Rows from block 2 of a small image classifier, named by matrix and row number. Rows with one number belong to one neuron. Each number is 200 + 30 x the weight over its row's rms, rounded and kept within 0 to 999. All counts start at 0.
After each neuron's rows are labels from the 100 images, of 14848, where the neuron reaches its highest value: "patch colour" is the nearest of a few named colours to the mean colour under the peak; "strongest on" is what is common among them. Only what is clearly more common there than usual is listed. The data: rendered scenes of coloured solids on a plain floor. In brackets: how many of the 100.
# fc1: MLP up (model.blocks.2.mlp.fc1.weight, 640x160), inputs 80-159
# fc2: MLP down (model.blocks.2.mlp.fc2.weight, 160x640, transposed), outputs 80-159

fc1.247,309,201,204,190,207,209,204,205,212,176,192,212,164,186,142,180,229,184,229,235,227,202,193,207,166,253,190,191,222,205,168,143,263,235,192,210,239,155,221,137,189,130,178,155,174,208,187,206,155,180,238,213,230,246,221,187,170,194,198,241,196,197,187,194,201,151,177,189,148,217,173,201,172,184,230,190,198,190,182,196
fc2.247,210,224,215,234,214,146,221,245,105,154,153,227,227,184,197,213,280,133,164,179,139,217,203,226,140,176,211,245,182,213,215,161,185,168,175,233,227,216,174,254,272,178,183,152,210,164,187,215,226,213,181,226,221,208,194,247,207,181,204,196,168,251,209,172,234,187,205,204,141,247,219,162,200,180,201,207,206,195,210,206
patch colour: pink (36)
strongest on: light from the right (53); dome (31)

fc1.212,193,173,185,245,225,269,192,125,202,225,166,218,196,193,219,160,184,210,176,147,222,168,140,170,234,266,203,141,229,162,193,198,221,230,175,191,223,182,179,194,181,209,187,219,178,201,228,195,231,198,205,180,213,192,182,166,162,208,226,234,124,187,176,190,231,183,183,154,230,148,212,194,190,198,173,156,212,157,246,257
fc2.212,224,155,201,149,178,192,253,213,156,261,228,201,164,221,234,200,192,211,232,227,255,176,190,205,185,200,234,153,233,216,160,227,147,198,176,171,211,186,193,182,207,213,239,208,239,212,190,249,212,184,181,191,191,224,215,174,207,190,180,234,203,153,228,188,228,172,185,200,250,200,192,155,169,200,177,213,209,225,175,177
patch colour: brown (84)
strongest on: light from behind the scene (100)

fc1.94,202,203,161,147,183,203,192,205,203,152,247,234,137,228,168,218,175,198,162,216,211,181,228,134,179,223,212,185,142,206,187,234,207,180,192,243,208,188,218,220,169,184,237,213,185,214,281,219,228,193,194,253,155,194,195,198,217,196,166,199,221,200,209,224,173,184,179,173,175,157,201,251,187,229,179,232,176,163,196,241
fc2.94,219,237,199,178,179,223,233,178,220,215,144,224,179,182,211,198,196,205,173,204,218,262,165,165,208,204,215,208,181,218,208,225,282,173,209,218,215,196,199,146,236,131,143,181,168,157,168,221,179,187,256,211,193,183,225,248,217,195,210,201,202,229,223,198,210,161,240,173,184,161,212,152,183,197,197,218,161,238,125,210
patch colour: black (33); brown (32)
strongest on: star block (61); jack (51); largest object: jack (32); largest object: star block (30)

fc1.308,224,156,259,196,166,180,209,178,223,228,130,252,183,231,209,209,183,180,187,208,145,204,190,164,223,239,239,191,164,162,204,183,219,232,203,194,251,203,192,213,244,183,236,223,177,188,206,181,203,233,200,185,205,235,202,235,145,181,164,204,164,210,207,180,217,232,166,257,199,201,153,169,206,197,166,183,235,254,236,266
fc2.308,205,214,149,265,231,176,286,174,212,203,197,281,264,201,180,191,196,221,203,216,221,187,217,201,223,167,215,198,189,156,217,195,209,198,229,181,218,210,184,152,181,218,233,181,226,235,187,167,144,267,213,194,197,253,210,175,173,218,159,231,218,199,153,161,219,221,198,185,240,161,243,217,221,202,210,212,192,206,268,193
patch colour: black (44); brown (33)
strongest on: tube (48); black object (46); largest object: tube (41); its colour: black (30)

fc1.171,211,226,192,208,199,232,201,213,172,185,245,182,219,215,212,189,194,163,254,225,199,160,188,131,201,162,171,203,244,247,222,184,144,232,228,223,216,218,236,242,145,202,186,165,240,180,174,176,231,176,201,177,190,183,234,121,224,219,151,199,262,211,222,203,207,216,229,185,150,187,187,225,226,210,224,176,146,192,234,190
fc2.171,162,232,168,185,187,214,198,211,239,190,240,153,205,170,163,194,164,239,159,196,202,187,243,218,228,175,161,218,162,227,187,206,232,237,262,231,183,180,169,254,155,198,188,179,240,221,223,154,175,143,220,195,202,216,196,199,170,201,220,180,282,189,189,236,149,214,206,160,202,192,204,236,237,236,171,173,247,151,208,216
patch colour: brown (30)
strongest on: count: five (57); dome (28)

fc1.400,122,230,192,189,196,155,210,191,212,203,180,216,149,178,147,216,249,196,215,214,212,134,223,142,154,234,163,225,250,196,199,179,196,222,170,205,235,182,171,172,162,104,223,220,182,186,198,189,213,229,204,204,231,221,224,212,230,152,226,197,255,218,201,225,173,175,192,197,183,192,158,254,188,211,164,211,189,218,233,249
fc2.400,238,180,194,205,160,197,225,177,197,234,149,228,224,230,200,198,219,205,185,184,270,209,181,212,222,217,167,204,212,198,238,243,231,174,207,208,176,186,187,173,229,171,190,177,195,189,199,227,217,152,203,236,196,183,239,267,208,236,165,184,221,230,193,168,249,261,198,182,174,169,154,179,225,222,193,145,187,176,107,148
patch colour: brown (58)
strongest on: light from the left (57); yellow object (49); its colour: yellow (28)

fc1.209,198,216,186,182,208,204,185,174,245,190,210,216,218,195,195,190,225,140,164,176,167,208,162,180,194,136,204,183,220,189,188,124,151,233,215,177,193,199,219,260,167,137,232,242,237,210,221,180,180,224,214,158,185,199,222,186,226,197,211,196,215,196,250,187,185,191,231,228,204,184,154,268,205,143,229,180,168,179,196,240
fc2.209,194,237,153,213,245,203,207,200,237,151,174,205,178,230,196,176,225,174,148,178,243,253,225,211,215,145,173,237,191,154,201,147,187,168,217,195,200,217,184,130,185,149,187,175,151,238,202,170,216,222,186,217,217,195,221,181,219,247,204,252,183,210,199,177,186,223,203,148,213,192,205,195,163,178,223,245,213,158,229,161
patch colour: brown (53)
strongest on: black object (52)

fc1.351,225,240,168,231,174,198,203,173,227,167,190,191,283,179,203,204,183,192,230,216,177,196,174,166,250,293,168,198,140,246,160,265,204,246,197,210,248,224,226,199,268,158,140,172,171,196,170,155,182,230,232,224,192,194,194,209,203,195,212,214,195,236,222,129,201,170,261,211,183,198,229,222,189,171,176,231,250,184,233,222
fc2.351,223,209,276,270,179,232,200,204,192,159,201,147,238,181,210,177,249,204,187,167,202,188,180,224,215,215,157,194,174,178,223,237,174,198,230,186,174,235,165,210,227,160,221,210,179,185,243,176,185,220,204,212,172,252,213,200,201,189,236,123,189,230,190,208,210,177,180,237,193,235,238,203,240,240,198,219,269,146,176,167
patch colour: brown (37)
strongest on: white object (45); count: five (41); jack (29)

fc1.592,238,227,223,178,182,209,164,196,232,145,219,229,196,245,196,172,183,238,227,194,239,236,131,213,250,196,150,207,189,198,194,203,207,161,243,150,231,193,199,109,166,167,233,177,217,198,197,238,191,184,204,167,207,219,195,185,211,225,195,237,238,257,166,159,163,178,206,170,170,207,180,219,205,207,205,171,217,180,159,292
fc2.592,225,181,236,234,193,229,104,165,198,197,225,176,210,236,162,185,155,174,201,213,151,270,218,208,162,208,178,223,238,182,177,161,228,161,245,206,252,236,204,185,177,193,225,187,154,210,201,207,186,183,152,235,254,191,223,256,224,252,196,226,229,196,184,121,170,197,209,196,175,192,184,184,224,213,266,229,176,171,146,218
patch colour: brown (30)
strongest on: grey object (52)

fc1.506,210,143,197,172,169,143,216,138,151,222,193,199,213,177,198,175,197,167,244,175,248,169,193,183,204,223,223,185,226,207,185,203,204,197,204,204,278,183,191,249,191,136,237,176,198,208,207,195,154,211,212,244,172,187,184,187,170,213,223,166,194,190,186,177,153,189,224,229,140,200,224,234,162,169,145,232,180,132,200,317
fc2.506,170,188,165,174,142,223,183,198,131,214,219,164,148,173,231,171,199,234,208,175,183,192,176,190,214,223,207,220,226,197,239,217,232,178,176,180,254,193,191,181,216,144,195,169,163,156,209,182,205,203,202,245,214,168,230,240,230,190,199,205,185,136,208,202,240,169,189,204,154,195,135,225,172,178,185,195,189,171,150,186
patch colour: black (50); brown (46)
strongest on: jack (35)

fc1.475,217,215,236,148,201,231,193,190,245,196,188,217,182,247,205,160,194,188,164,241,244,210,176,163,260,226,105,162,173,212,192,202,187,216,160,213,160,152,184,185,207,214,179,191,157,153,184,218,150,225,210,222,194,218,194,208,181,210,195,210,186,203,204,192,194,204,162,142,215,205,232,207,230,187,153,214,195,180,200,259
fc2.475,186,218,212,208,204,201,103,229,178,198,218,215,165,199,183,209,164,183,218,227,159,182,239,165,158,177,242,144,254,173,187,258,224,201,133,263,189,191,185,205,214,243,212,211,147,206,221,197,216,161,233,149,264,141,162,216,185,235,170,189,226,184,248,191,179,173,205,233,192,243,203,197,168,227,179,164,179,211,184,210
patch colour: brown (40); black (32)
strongest on: light from the left (72); tube (31)

fc1.253,196,209,192,202,217,171,219,227,191,198,175,255,209,217,180,148,169,235,216,205,141,201,183,139,226,200,203,211,163,213,202,189,160,260,190,198,232,181,207,171,230,184,195,159,249,166,254,192,228,248,278,165,247,229,245,218,171,190,215,184,234,244,233,230,195,205,220,197,193,174,170,212,205,201,256,250,193,158,166,169
fc2.253,199,230,196,152,164,197,212,210,185,180,170,197,166,195,190,208,153,196,180,212,241,193,214,229,207,248,201,203,181,212,180,271,222,189,190,215,185,174,219,171,177,225,152,221,237,206,151,209,209,196,188,263,178,248,214,98,156,198,186,177,193,164,200,133,221,226,170,196,190,216,203,223,157,157,175,164,235,210,183,165
patch colour: white (36)
strongest on: hexagonal prism (36); dodecahedron (29)

fc1.453,181,234,247,185,189,191,230,173,202,217,179,191,200,260,253,175,223,196,228,233,176,221,163,187,194,228,197,218,171,214,215,224,212,211,193,244,172,164,243,148,210,218,270,217,224,193,221,166,168,178,156,231,187,154,162,151,191,212,247,252,175,250,177,221,253,219,215,155,221,171,198,190,165,216,202,158,237,196,201,169
fc2.453,227,162,223,199,175,172,203,176,142,207,185,218,156,217,180,185,196,182,230,184,210,138,185,186,225,189,236,252,180,315,158,159,234,219,231,186,222,187,175,141,207,193,207,256,151,234,201,198,193,142,226,196,210,223,187,151,202,161,218,233,205,184,225,176,184,216,210,224,148,201,187,169,150,222,220,214,210,226,183,215
patch colour: pink (43)
strongest on: count: five (46)

fc1.496,217,183,92,168,165,195,184,154,148,178,226,211,141,165,161,206,200,195,183,180,181,243,203,186,237,180,200,229,211,204,166,202,167,279,188,201,176,182,183,181,168,198,217,241,176,205,214,225,189,214,196,229,215,164,214,206,233,154,244,182,278,156,243,245,159,180,143,187,193,154,217,224,208,231,256,207,214,204,184,237
fc2.496,265,177,154,202,180,186,154,222,196,200,227,199,217,199,205,189,168,233,216,265,145,182,200,224,239,163,159,204,206,182,250,187,136,220,221,177,200,198,220,235,217,204,199,196,152,200,187,206,199,232,171,233,181,194,214,135,210,211,245,194,139,204,238,210,229,224,175,202,185,221,223,190,155,234,204,222,211,155,230,250
patch colour: brown (32)
strongest on: yellow object (45); its colour: yellow (28)

fc1.133,164,223,192,219,173,218,138,149,265,193,198,187,197,168,191,132,192,225,242,210,165,192,203,164,161,219,193,141,202,173,186,209,211,221,165,145,215,200,180,161,170,220,186,205,203,191,266,184,199,229,196,227,201,173,266,151,208,201,138,212,223,188,201,139,189,226,197,197,143,229,199,206,212,169,168,216,210,198,212,258
fc2.133,201,193,172,218,201,135,188,221,204,230,236,185,210,220,237,189,238,179,167,234,196,163,208,131,153,184,210,213,191,236,218,143,170,251,191,183,207,214,198,217,163,167,206,206,233,191,227,203,199,232,211,188,240,204,181,189,239,206,219,218,188,220,175,145,162,188,210,181,188,232,192,215,191,236,189,220,239,198,278,184
patch colour: brown (80)
strongest on: light from the right (72)

fc1.426,224,171,189,228,206,139,191,165,258,214,211,189,162,181,144,166,215,179,177,222,188,170,193,203,172,216,207,131,230,196,193,181,220,205,150,174,270,185,225,233,211,173,213,173,203,177,228,163,214,207,220,250,174,208,235,213,220,171,190,224,236,210,186,195,211,147,147,191,141,211,189,202,174,210,228,235,201,233,269,219
fc2.426,223,198,222,187,172,160,225,210,216,250,250,228,252,202,204,212,216,135,207,167,222,221,153,168,217,196,170,173,157,224,184,196,181,205,137,176,241,194,240,287,178,225,228,166,221,200,235,221,189,169,208,149,161,213,216,170,222,171,231,148,179,173,163,160,208,253,199,107,202,207,224,181,209,194,183,211,201,170,225,162
patch colour: brown (73)
strongest on: light from the right (54)

fc1.375,208,184,180,204,201,163,196,184,205,204,138,190,197,238,200,188,163,191,166,202,199,195,185,203,254,250,196,226,242,142,155,153,168,210,134,247,220,200,196,161,158,117,199,208,214,197,229,143,206,224,173,222,184,233,189,210,221,201,216,211,175,197,167,162,236,247,193,177,222,189,157,219,204,162,119,170,261,251,253,268
fc2.375,190,195,180,169,215,223,204,192,206,215,225,209,212,196,207,200,188,226,199,230,249,255,218,189,206,186,212,224,253,148,189,158,218,202,205,210,165,174,188,139,183,177,201,239,107,200,153,193,234,184,184,154,173,200,169,201,210,186,187,195,221,195,150,213,229,205,184,178,272,179,174,237,193,289,204,160,209,217,191,176
patch colour: black (39); brown (38)
strongest on: bowl (30)

fc1.542,190,192,218,158,157,211,133,164,209,171,220,213,202,210,246,188,176,162,187,273,229,204,215,138,225,175,220,177,155,192,189,190,199,242,173,184,190,198,248,146,209,190,159,224,165,243,236,182,186,192,141,188,192,234,247,224,196,170,154,232,173,185,188,205,184,234,210,229,216,219,224,247,183,200,171,239,161,179,184,222
fc2.542,217,239,206,159,161,210,166,211,211,155,246,233,226,233,176,177,204,183,204,248,195,249,166,204,194,212,228,156,151,215,242,212,190,203,230,138,201,185,165,238,216,197,249,182,199,183,199,159,197,187,208,220,185,176,176,287,258,224,236,159,243,207,188,174,179,207,211,189,242,216,152,186,199,185,201,162,217,184,158,154
patch colour: black (27)
strongest on: cog (40); largest object: cog (26)

fc1.394,201,160,203,203,224,224,176,214,171,187,182,221,140,228,132,183,178,142,212,228,249,234,196,174,233,223,193,137,171,183,208,160,195,202,216,200,194,236,184,156,195,217,234,193,215,173,193,199,191,205,203,214,186,147,215,209,161,266,219,200,180,181,241,214,208,219,211,213,214,210,240,207,213,178,176,226,195,228,229,247
fc2.394,223,228,204,230,181,205,192,182,189,212,180,187,222,225,211,182,161,179,209,239,224,201,128,200,229,227,231,149,202,200,179,216,174,235,145,201,261,189,178,151,208,208,173,166,196,144,176,240,196,240,170,136,212,286,172,164,199,227,166,233,168,189,181,186,214,196,226,196,177,230,148,188,191,193,211,191,167,160,235,206
patch colour: brown (45)
strongest on: light from behind the scene (64); bumpy ball (34)

fc1.138,223,179,242,224,202,186,189,202,134,196,159,215,191,212,210,220,203,216,161,173,163,140,225,207,199,245,153,202,182,149,112,193,212,179,178,223,205,219,180,201,186,186,239,211,193,203,195,219,186,235,245,181,168,210,189,186,209,252,242,251,173,208,165,163,194,220,174,226,189,184,158,241,178,164,146,175,231,243,168,214
fc2.138,174,203,205,202,194,180,160,200,182,189,232,224,206,179,250,208,230,188,197,239,198,201,199,261,210,181,145,224,261,170,164,160,174,224,199,201,242,199,200,166,202,171,239,190,210,184,167,242,268,184,212,231,188,179,187,189,160,208,197,167,220,188,231,203,234,205,266,185,160,215,125,242,173,232,158,122,206,238,193,182
patch colour: brown (25)
strongest on: pink object (56); its colour: pink (26)

fc1.584,207,163,162,172,220,190,207,196,218,225,207,188,209,132,228,187,173,128,233,238,189,137,151,176,187,314,243,184,253,236,186,232,221,203,202,227,175,219,216,213,112,173,248,225,175,170,192,193,199,198,190,150,204,230,205,178,225,202,202,202,208,178,208,181,190,205,185,157,172,222,201,185,219,180,218,252,202,231,237,219
fc2.584,162,229,198,126,185,205,182,168,181,247,256,184,181,215,226,175,261,207,271,195,222,211,244,186,182,272,225,223,217,199,224,220,208,169,135,229,220,162,196,189,201,163,207,225,246,231,175,203,152,203,208,203,192,220,172,196,239,232,203,192,244,176,193,209,256,263,219,207,250,186,157,189,200,178,197,206,210,214,197,196
patch colour: brown (61)
strongest on: light from behind the scene (54)

fc1.270,184,213,223,221,222,236,218,214,212,156,206,205,265,225,154,131,187,218,185,201,162,172,183,191,179,223,196,165,186,196,239,193,146,177,214,206,279,183,219,254,140,191,194,148,230,219,249,216,172,206,263,186,196,191,225,194,218,171,173,224,144,210,191,210,269,160,246,189,201,218,175,224,214,220,204,188,184,196,195,193
fc2.270,202,253,190,235,226,151,238,237,249,189,165,209,138,142,173,204,215,201,206,241,169,220,214,245,170,192,181,224,186,188,175,244,252,189,193,203,179,228,195,196,152,199,214,190,245,185,199,186,185,172,242,164,222,199,162,227,151,214,217,219,156,220,154,203,190,209,176,163,170,242,161,170,191,220,163,236,227,229,197,162
patch colour: brown (28)
strongest on: light from the left (55); spring (28)

fc1.518,257,179,218,218,211,217,196,189,146,209,196,211,166,240,161,181,205,203,172,252,225,152,191,182,206,174,196,121,173,179,215,200,161,197,200,197,203,191,204,198,192,179,186,220,149,156,209,170,121,174,193,218,236,172,183,168,183,224,182,195,208,162,229,224,148,162,181,224,194,243,208,231,195,162,169,179,231,223,236,227
fc2.518,214,162,192,195,220,201,243,212,193,192,211,188,140,207,252,188,220,171,188,177,226,180,153,143,207,155,208,200,178,268,173,255,229,247,219,210,215,230,216,191,189,209,161,309,226,183,199,181,221,268,210,219,178,261,149,151,228,216,228,237,182,181,188,219,167,257,205,140,223,184,163,152,211,169,231,251,208,223,246,198
patch colour: brown (31)
strongest on: count: five (61)

fc1.44,200,204,173,231,183,181,239,176,238,235,180,191,239,148,205,170,198,238,212,212,133,150,176,184,201,213,174,185,193,184,161,210,212,193,176,197,197,178,260,192,184,229,243,284,177,194,188,139,216,233,252,215,228,196,203,158,187,202,170,201,194,197,202,198,214,197,204,147,183,225,185,202,203,215,186,180,216,132,162,254
fc2.44,164,184,207,183,174,152,212,218,179,203,227,167,215,216,199,211,182,123,147,180,158,181,187,95,184,277,195,214,182,233,188,163,193,199,177,185,215,171,172,229,190,223,159,193,242,169,208,206,165,199,218,216,249,242,210,141,191,167,209,202,195,207,239,172,233,226,209,207,164,156,196,223,191,193,184,242,193,198,239,190
patch colour: brown (87)
strongest on: light from behind the scene (97)